From a checkpoint of a small image-text matching model.
Model: 8.09M parameters, encoder arch convformer, encoder activation quick_gelu, encoder patch size [2, 2], encoder depths [4, 7, 4], fusion encoder layers 6, fusion encoder norm layernorm, fusion encoder activation gelu_tanh.
Rows from block 4 of the image encoder of a small image-text matching model, named by matrix and row number. Rows with one number belong to one neuron. Each number is 128 + 24 x the weight over its row's rms, rounded and kept within 0 to 255. All counts start at 0. Numbers have three digits each.
Before each neuron's rows are labels from the 100 images, of 14976, where the neuron reaches its highest value: "top examples" is what is common among them. Only what is clearly more common there than usual is listed. The data: simulated telescope pictures of galaxies.
# fc1: MLP up (encoder.blocks.4.mlp.fc1.weight, 384x128), inputs 64-95
# fc2: MLP down (encoder.blocks.4.mlp.fc2.weight, 128x384, transposed), outputs 64-95

top examples: tilted; two-armed spiral; winding: anticlockwise outward
fc1.188:118152152138147166137110119159098188113099128097105155118116112142158165160135112134139110122107
fc2.188:114112113137109109105082188134129076156116120100145095093158124133141115130121145135099118129128

top examples: two-armed spiral; winding: clockwise outward; irregular
fc1.113:137128142094118136150166142167094126118147166098121148123080101109116123161138159169118148146101
fc2.113:086131134145130159102085122124133162079100154154158103122158124121127146128136106124124134084121

top examples: round elliptical
fc1.369:139120164106131177157150161176065128097144145132124130139089107110109093155162139150110140155105
fc2.369:107111126177164100113120120157094131076090127101161135125135130137131125128122158166115148105151

top examples: round elliptical; many-armed spiral
fc1.92:114105149128141178166123133190093152102132141129122130117072120122089113177167122125107126155121
fc2.92:096106094139113109100151137145149151128104096098145111091163147148131142141102163177109156131133

top examples: irregular; round elliptical; many-armed spiral
fc1.334:134132146101119179153136141144095126102168135146130124157097096115108115133156123153108151137097
fc2.334:108129118141191077150137111151105129109095117096161122139139158118124102120104106137130150128163

top examples: bright star with spikes; merging pair
fc1.327:125126149129152110176185099169052128120123134091129148138073117108107084127154126172120167152131
fc2.327:110087136102125109108157072168119145156120152133130162101103137109113152131141130127085122106108

top examples: irregular; two-armed spiral
fc1.276:137150118106134135194153121157099121139126138088104118163070101125128095161134136119152142158105
fc2.276:126182119111132108145079131112134111131116123096111088132142114124135131115131113120147150122110

top examples: lensed arc
fc1.141:132105150109127162123115131177096146107143143155128138119080096125107117161159148155087128134118
fc2.141:129147066142118116086112128120151148132108100139133175096173116119158152105087154132143109111163

top examples: bright star with spikes; winding: anticlockwise outward; two-armed spiral; many-armed spiral
fc1.361:124128160119142139158165146166071127103155152119130159146095080126105104141157134178108172144114
fc2.361:111115122158107130124108158123106108071117109125148118101116083162160132120146150197113175125140

top examples: many-armed spiral; winding: anticlockwise outward; winding: clockwise outward
fc1.223:140114164120134180153136123178105141113136136126118118115062101149109113172156129126092108138119
fc2.223:122109092148117159100133119122153198119092094108134100133170145167133167145098148127117129114121

top examples: winding: clockwise outward; two-armed spiral; barred spiral
fc1.147:149142125090124126170195131149103104141142128095111136148103112110129082132121135167137148158128
fc2.147:121129160097137130150108118142099154133118174153117134148108097118108166141161124151100151119099

top examples: ring galaxy; merging pair
fc1.190:100096128112073150143140112113134138099137143157121109138145081123131147122137130171141175132139
fc2.190:137129129130126128096069131159156133126136121121150107113105162148121089132120150114132074074150

top examples: barred spiral; winding: anticlockwise outward
fc1.150:112148171154116136126147109081125113117129140146126096178136117150131145108132159110154138167146
fc2.150:124139144121143167124108106163129122128135120122134109104131176118109119151128129100180113114156

top examples: two-armed spiral; winding: clockwise outward; irregular
fc1.213:157149138100123114176187133169101121144113121094108131140072132117120093164130132140156138146118
fc2.213:126145124086110136109109121123134141121105158147117128158146096132119157125151128146128159106083

top examples: ring galaxy
fc1.182:118135129111102128128115083142090139150161130160163099142128101146118125138111120130147115161163
fc2.182:171136131164115128106106111127113138125112140163138110129162146109087164126139121109151103108144

top examples: lensed arc; merging pair
fc1.63:130115137114077175118153167166110166084149142146122164128099108148114133177140150188103156125105
fc2.63:086137104150148092121099196116153084119119102140134156105159110130176115105106126125138139132150

top examples: irregular
fc1.250:144155156108139146179134124160082138119145152136134138154082083121097096134156136164130150140113
fc2.250:128136118114111108112060172135138076102119113107146068149173128170123113111138141164116170135114

top examples: tilted; many-armed spiral; irregular
fc1.283:120173135183149140131125129118095129148099159125127166121108125126116146110120135114143097144126
fc2.283:135111095133134128104117089129135072076119108111145144127147057129108102124131181114103156134115

top examples: many-armed spiral; winding: clockwise outward; winding: anticlockwise outward
fc1.94:124110145130114158124153178137099138087115153130121151122115082146129128171160125189106173142129
fc2.94:098112131165130119123083161167112090097105111117151122081101112171143104143150148161122153112138

top examples: winding: anticlockwise outward; two-armed spiral; barred spiral; winding: clockwise outward
fc1.5:127133139140116159139161161128113140080123123114130162123133082122144114146153125210128174132151
fc2.5:114127114133132140085080189146140110095147100116174099107131131137145074131113143152129134110168

top examples: merging pair
fc1.274:132097149126149099169182102182025130156136122083149143123079118102112098134133133151116156148139
fc2.274:106099149095125106094138089156113128129154165144143171148112133105103135099134110117089142120112

top examples: many stars; bright star with spikes; barred spiral; merging pair
fc1.378:111103114076097163169153149130113076106193105110088141171118111133151119081089119138167118133159
fc2.378:139116141154123113109110113124097137125114114160131049141119128130109162119115120088116092102131

top examples: winding: clockwise outward; lensed arc; two-armed spiral; kind: many-armed spiral
fc1.168:122100156113126144135151107157099145102123149135115144128093090105118109155161133163098140128101
fc2.168:108133074131135098109114139122145086142082112140139163082175111137136203106115143131143134113146

top examples: merging pair
fc1.161:132102123096166103164170106174064117142116109096129123130099120085125075133126122159120147147142
fc2.161:120108149099152111100127102167104124140170162135157151177115138089110099084123101114086144138127

top examples: irregular
fc1.177:157143140111113157150137111151077144113151120163131128150072074109118092139153139148121147128114
fc2.177:122141132104105093128064133138129087106138130116145078163179130161129144082141122157108182154117

top examples: lensed arc
fc1.72:135113146121139156160117140198085165097138143138122126110075121134107114164156145137098130130115
fc2.72:088119089148108122117139142129156141117108092103134118063146133146151136143105163167118143115142

top examples: lensed arc
fc1.204:144131132156094162101162151120122140149098104085122173111126169141124121134141149086096084130146
fc2.204:090105106123146111110118142164115131160133102109136141134128124129168091142111156170081171102128

top examples: two-armed spiral; winding: clockwise outward; winding: anticlockwise outward; many-armed spiral
fc1.282:113099146115108153146145161152095121109128138131122147100099058146127128180153155184098172146115
fc2.282:074117121194182125118119135079138113106093109118127145102134117130156141133132101135140136100132

top examples: bright star with spikes; ring galaxy; merging pair
fc1.73:086100077106139147133128121137105157126137153140109143135150151135126119120115107104118153192117
fc2.73:136135118154158135131133079131077183125126112127142120134099143133119130168128110103125094094146

top examples: bright star with spikes
fc1.7:095126150125120167115116099116101146181111123114103120143161136121119148167114091158120125129128
fc2.7:166122124161137134111134127127088120120168137126139083160104092125096168111155130143121156153120

top examples: two-armed spiral; tilted; winding: anticlockwise outward; winding: clockwise outward
fc1.322:103154151102148101108107101121125147115101108140137186076112139107130169146133160144124113114096
fc2.322:180132107133112117101121104128097152134133109146154056148130112131094159114142115141142134148150

top examples: many-armed spiral; winding: clockwise outward; winding: anticlockwise outward; two-armed spiral
fc1.197:120125144128149138171166137139050105098139147112126148139104082121127113140151121169106193169119
fc2.197:097114116175106127101126144117119123084120113131143124106091057140158120146127138165126139108132

top examples: barred spiral; winding: anticlockwise outward; star cluster
fc1.99:117125130155120176127103141120079116075113123133134111117152083132145134112133125155140157156158
fc2.99:146123134145143124125097158130160084128137109107164082101113138138125049140126131123137101092151

top examples: round elliptical
fc1.252:162130152083124161137145095188084124132163142135142133160112092096097097131149135140112132132124
fc2.252:153123106161156135161095108168089199113076107110148125081095107133100157165100135125136092113123

top examples: ring galaxy; merging pair
fc1.344:101150137093100149126131121108137134155135119122138129147139129161154107115084120116132118144139
fc2.344:154146129158147129128111120141133162135149146169150157136098148110098133136111141092134100096129

top examples: round elliptical
fc1.80:147112153125150175168124121184083156104136139127110126128068130137103106171145121142093117151116
fc2.80:110104094125121121101135116145143156114110099104144110140175155156127150128094154132103161142129

top examples: round elliptical
fc1.230:152114138116147187171127125176092122117137138126123132127076129123111081164153126124114107128109
fc2.230:118103101128132123105147120140134181124109110100147093148179167146125144113107154137105154145130

top examples: many-armed spiral; winding: clockwise outward; winding: anticlockwise outward
fc1.50:135120137122114161148170139139111135104110143130097131118100071152130120171165126169106169140104
fc2.50:101097131185160105137152121113096106101088110114144147094109118154135125142145128148120138100134

top examples: winding: clockwise outward; two-armed spiral; irregular
fc1.260:133151125092132113188186143164099119148141125088095154143097116110126105152121149150141145162131
fc2.260:118135143113131124143082112127115135116112152127113106137141087141126165135164134162111163122087

top examples: two-armed spiral; winding: anticlockwise outward; winding: clockwise outward
fc1.116:153121151083113150157119126168116109125165142136096122120092094123108119155120165148122128170090
fc2.116:077110132141139144106138160104145125115123133138103163091113088107170148132147086126111134122106

top examples: two-armed spiral; merging pair; winding: clockwise outward
fc1.280:143130137088132148171132126174092148090150145125121118134084091096113124140130123132113147167124
fc2.280:128127095136130122069114120139123124121134121150149225139142120105133149096105131120117139118158

top examples: many-armed spiral; winding: clockwise outward; winding: anticlockwise outward; two-armed spiral
fc1.124:118113142131135151171148163150081124101123139120111139113111090123124114161153132176104192165105
fc2.124:081129140182176077139136148115096084095078119107146138118095106153139121139128139160133151117131

top examples: bright star with spikes; winding: clockwise outward; barred spiral; two-armed spiral
fc1.117:148138110098102129161189139164106121144125116087105129128107119129125094140117155144137156147128
fc2.117:134123152095116149131110095157106154115128161159138130159109095128088178139157134146105148115101

top examples: ring galaxy
fc1.266:172161148117117135125132084121105120129142122158093087134112152123106086117119136132123142151135
fc2.266:175134130149107127142123127128121163125119120149153147124141139143105172119135127080141063110111

top examples: bright star with spikes
fc1.315:152148112076184096119131060163103115128118090115132159136109149125147124149109134112153100145150
fc2.315:134115133124065132097152130123106145107139128165131065161178114136102163111131095127123146125135

top examples: irregular; winding: clockwise outward; two-armed spiral
fc1.85:151151131094128144201183120137123132139118131088106128158073129123132085142136119122140138159129
fc2.85:130183118095113107135085137113137109142124136107109103148144113125127130121126130125148148120101

top examples: two-armed spiral; winding: clockwise outward
fc1.142:178154131099110115132128111155083135115175122139134143135096084101106101126135156163123162135118
fc2.142:114125118110093106131058176130148096104133113117133091148178120172142152093136129156098179134119

top examples: two-armed spiral; irregular; winding: clockwise outward
fc1.65:152141134104133126194182128150100125142129123082102133159080117141122088151119131117143140163125
fc2.65:124158132102125107144100113131108128137116152112106114131133098129134148121152127155117159136093

top examples: irregular
fc1.232:144159153124126168131134118153129167137153130183138128135116101102127119111128136138101145131122
fc2.232:170144118146111107147125067136105150123114157151161139145136110131099169118150133072114092126118

top examples: ring galaxy; merging pair
fc1.356:118105139135134158138116146165107164074119119115137127125114086156128124168116153171121151146134
fc2.356:139118110124162108125099144190094112129165128119157159141101125110112073102085157143121133130155

top examples: many-armed spiral; winding: anticlockwise outward; winding: clockwise outward
fc1.218:132120130117094189110144159117136132106122137134076171110124097176140144166160141178102159124105
fc2.218:114114104185137179079118146090171162105093095146114101091150127155143153154133131128134117074124

top examples: barred spiral; winding: clockwise outward; irregular
fc1.70:137131142106146149159159157160086127093136141119124145135094090126102106149130146193133155138117
fc2.70:093099132127135130112100123163115168100135126119141129104131112150143145121163133152096162129130

top examples: merging pair; small
fc1.108:171152127099085171110124139124149139077155112144117094157147091138124120122123167145138126129123
fc2.108:126130121095135107107138141125111109118159145159146131170157129083131125062132097106106152152134

top examples: round elliptical
fc1.202:153122151122142189168131121176096129099134137136114137131065125150118093166142131124116108141104
fc2.202:131111102128135123109160115141141174136088100101145094129191174155114141132106150133124140136133

top examples: irregular; winding: clockwise outward; two-armed spiral
fc1.100:143136141107111146165191130169094132134120149093110133125051108127116106169148146153123142133104
fc2.100:098134113123103146078091128122171161103096140151144107150166113138120151119121115123148135078111

top examples: many-armed spiral; winding: clockwise outward; winding: anticlockwise outward; two-armed spiral
fc1.278:121129144127135129145146152159061109097133139126128148142101097123116096150159132165112189160110
fc2.278:108132125197126132133121124096125143105097121134128128075083080161148153154150142159131122104125

top examples: round elliptical
fc1.348:141145156109138172171137137160082129110160148131144131142056104126094086171156117141111111136099
fc2.348:112126119138140108122092129131137122107110118101164073158198161145122107099123120133121152139129

top examples: two-armed spiral; winding: anticlockwise outward; winding: clockwise outward; tilted
fc1.151:117123153119141110195185145137066114139140144090100143138092118110118072163140115160112178166133
fc2.151:124140144097143086137119091139105143148112173148135136142117097114088163126149139127103136124125

top examples: round elliptical
fc1.303:146103150115153172161119120179067147107126143133113134122069132126108106166148126114104112146106
fc2.303:122104100118115108109161123156144166137099107092137101117183174159118143134112165153115147150131

top examples: winding: anticlockwise outward; barred spiral; two-armed spiral; winding: clockwise outward
fc1.336:132133130109104145167185142156106129113118108097102127155117105126117119168127154187147162153120
fc2.336:111112132084136134122100112173118161117158136101138126106114099115119154113135137156083150137129

top examples: many stars; winding: clockwise outward; many-armed spiral; barred spiral
fc1.9:108141101145097108123179123126094124095112133105101122141113095130142136116115163201146167137132
fc2.9:155123118116099178133137083167140144136110121125120104109122160151083157193105163124170103103137

top examples: round elliptical
fc1.152:137127162095135154170148128178078112110149166140131137122074121115076069150147135163118135147115
fc2.152:108119110157124131112121060150121225117090141164141126125151134109127169119114123110124132099151

top examples: lensed arc; bright star with spikes
fc1.355:109087127122155167110122098151134147156153128130124136143134151167105157117104132109106136132132
fc2.355:156142129174143132144119090149088207133092106130143129097073140139108117163123106112123081107132

top examples: ring galaxy; merging pair; lensed arc
fc1.170:143139117102124113158089115162105137120148111112141088143108089104132125106111110128119168143140
fc2.170:153129123108115131079123079156106147161162160149131202141108122064100144099114117106112115112116

top examples: irregular
fc1.237:162147144104144141191183100152109130126135129119114144169048119118124083156150131123151129160102
fc2.237:116173112094112122116067151114146118127114134106123090144166121134139124115115122114148141115106

top examples: winding: clockwise outward; two-armed spiral; winding: anticlockwise outward
fc1.311:113127150119124137165151145148098112128126125110100127119117061133136118150149130177115193148121
fc2.311:076118116169178114153146111100144108122069119088124134099132139138153126145138098131130129123132

top examples: many-armed spiral; winding: clockwise outward; winding: anticlockwise outward
fc1.366:116120152121118158151146153152093125083144151120118128136098076117115106145163130188112177149104
fc2.366:090104136147147113136116161153084099076101110112162123103093090168145109137140150169104163123137

top examples: winding: anticlockwise outward; two-armed spiral; many-armed spiral
fc1.18:110100127160137153156149144123108148142104147132096142161109125165161109141136166124178135157122
fc2.18:117109118106092094114122110142141044142118116122135069153148132162129114116124143153090132129128

top examples: round elliptical; irregular
fc1.98:147132165112147167164137135154093138127142136135122145140051120125089076151171137124125123130092
fc2.98:128137129109131087146100131135121116131105119095145080173198157157113118085124129133130154151128

top examples: barred spiral; winding: clockwise outward; merging pair
fc1.57:087096121109143163092102115166073142110172139117150157129149104099120145117134122150151129130137
fc2.57:148133121124163115147080093163132167140086137133156149106133153113114138133108148108118107107116

top examples: round elliptical
fc1.38:146133155104135173151155129176100128127143162137117143151044121109100075168172124124122117135090
fc2.38:102129119140127109124096129125145139111090118096164076145198160153126110119123117125128139123132

top examples: lensed arc
fc1.360:127122174142152135150116109120154103110069160114140122152166101156160134162165117111135086141112
fc2.360:103120094095092091085092158139169067134113124111131100106169110133141130091135151116100133104118

top examples: two-armed spiral; winding: clockwise outward; tilted
fc1.354:147130126092127121181175140144068113139144138094104152150095106122133088138129145176117162162125
fc2.354:103133141107140125141110095144106166126097168133111130121110083126117174131165125148097157134114

top examples: bright star with spikes; merging pair; lensed arc
fc1.71:111126097081116173103108130129136132145138145139106145146131149138156157102082156123126162127137
fc2.71:160135117156117141156155077124108198144107106134146102117095153149111143153139098093134088130136

top examples: ring galaxy
fc1.379:112108130125153116147128111173076164104128133117128101131100101151098114137141146157121149153154
fc2.379:172132136129137130092101115156113132126141144153147154139107139105098102122121156118136123104126

top examples: merging pair
fc1.96:136098138115160111174200103177035109154132131102134131126078116107121082117142132158123155167144
fc2.96:117104135089136120097143082174102142130150157135147172167117134089093127099123102117090136128128

top examples: two-armed spiral; winding: anticlockwise outward; tilted; winding: clockwise outward
fc1.158:124128154113143111196195136149071109131130136095109167152086124130118090158151120131119152171118
fc2.158:130145152089155079153135102153076114165122174127112134133110117113107130123158131125105147152103

top examples: bright star with spikes; many-armed spiral; winding: anticlockwise outward; winding: clockwise outward
fc1.380:101120149118137120143154141136049107100143149132131147148114091122131092143169130170110198153121
fc2.380:122125136173110122148118108102126155125106138148124118071073079152144166150157131138125105105118

top examples: round elliptical; irregular
fc1.382:174136145107136179173129147175087164088141138131125127131078129127094088159149150146117148146102
fc2.382:112093127135101109066130112137112121094113122132144120149170126146125165097140164167080173111114

top examples: merging pair
fc1.247:120122120122124161142110147160100156080134120130128107146117092154133120155122144195113157155139
fc2.247:134114137113172112133105143191081077128172124125158154136086122107119085099095158153111149143146

top examples: lensed arc; flattened elliptical
fc1.148:141153158173185099139097083157117159128136124166105178096092130090107099154118157127180072151128
fc2.148:101120095099120112084135111146098079154115123076147096101126085101166118109139130150092137116141

top examples: lensed arc
fc1.338:134145160138114148088137116157147118170113125118103171125117166147162125177104134107142126114124
fc2.338:125132150145099134109123100143083150109144147131128117135110104160059162119147126175145130174121

top examples: merging pair; ring galaxy
fc1.231:114106136125106153160118177160109157095108103106110126128124114166139142174116151162130149155128
fc2.231:150128120085152117117098149176106100111171127139155126176128150111103099088072143132129131144156

top examples: merging pair
fc1.273:117119119138152104131174126104116135150101141144128125130132114138157122168124152100130096098097
fc2.273:073104094143166115116130142157124104133122108119129118131148093121110123168128156134092160105127

top examples: ring galaxy; barred spiral
fc1.1:106153114129098124119161137094106110115134117132128138135132082124148133124133145197145172137137
fc2.1:150128145121134159145109061160132131132121133111136104105125160127102114167125133116145103110145

top examples: two-armed spiral; winding: anticlockwise outward; winding: clockwise outward; tilted
fc1.87:131116158122131138196121112150102146120131135127104134130101101123129128131150114114109132199118
fc2.87:111109104155163120128176101157126184143100127087125122074105114088111158152119137126117091097134

top examples: two-armed spiral; winding: clockwise outward; winding: anticlockwise outward; tilted
fc1.264:147128151097104179127108166129111129113150125145107137136104099141137116145143158161087129158112
fc2.264:098117107157169135090168147092160133120095120142110134108154121097145145113137102099130119100125

top examples: two-armed spiral; winding: clockwise outward; winding: anticlockwise outward
fc1.248:127114153095117157125142164155107113117164151125109144151110105130108123169155164170100156156098
fc2.248:078113128192182129116113132068144133117091130144124127104142115121160145126139089121126115109120

top examples: round elliptical
fc1.328:164125161107131177171145140160079130120144151130111127136085107125119073158153142142113152158110
fc2.328:098099129163189113137121188129093154075106120104155118159122147126136108139109157142106139103139

top examples: barred spiral; winding: clockwise outward; winding: anticlockwise outward; two-armed spiral
fc1.381:112128129125126146127157171119103113095119140131106148126108094134124127146136158208133181138123
fc2.381:127109139167119129140088111173111122109093115102134101077096127174128109159161143145106135111125

top examples: winding: anticlockwise outward; many-armed spiral; tilted; two-armed spiral
fc1.91:093117161146138124157155181125099129125125158093115155139138141156126121184141143157114160149107
fc2.91:112105167121182100135108097146101104144145169149158126182117153086105097108138085099092126144115

top examples: many-armed spiral; winding: anticlockwise outward; winding: clockwise outward
fc1.0:117124112110085191107139167137132137131130123150085158100129079167142135148155141162095136135106
fc2.0:122111107177126178079133149085180163113095100143106105085148130146149148156139126111132103071119

top examples: ring galaxy
fc1.140:135114127140125124148133145119120138100107134097106122102131092167161134139139155165116157174162
fc2.140:166140132126157106155099116168099107144147127118149112129102140124104076119103144120138097126135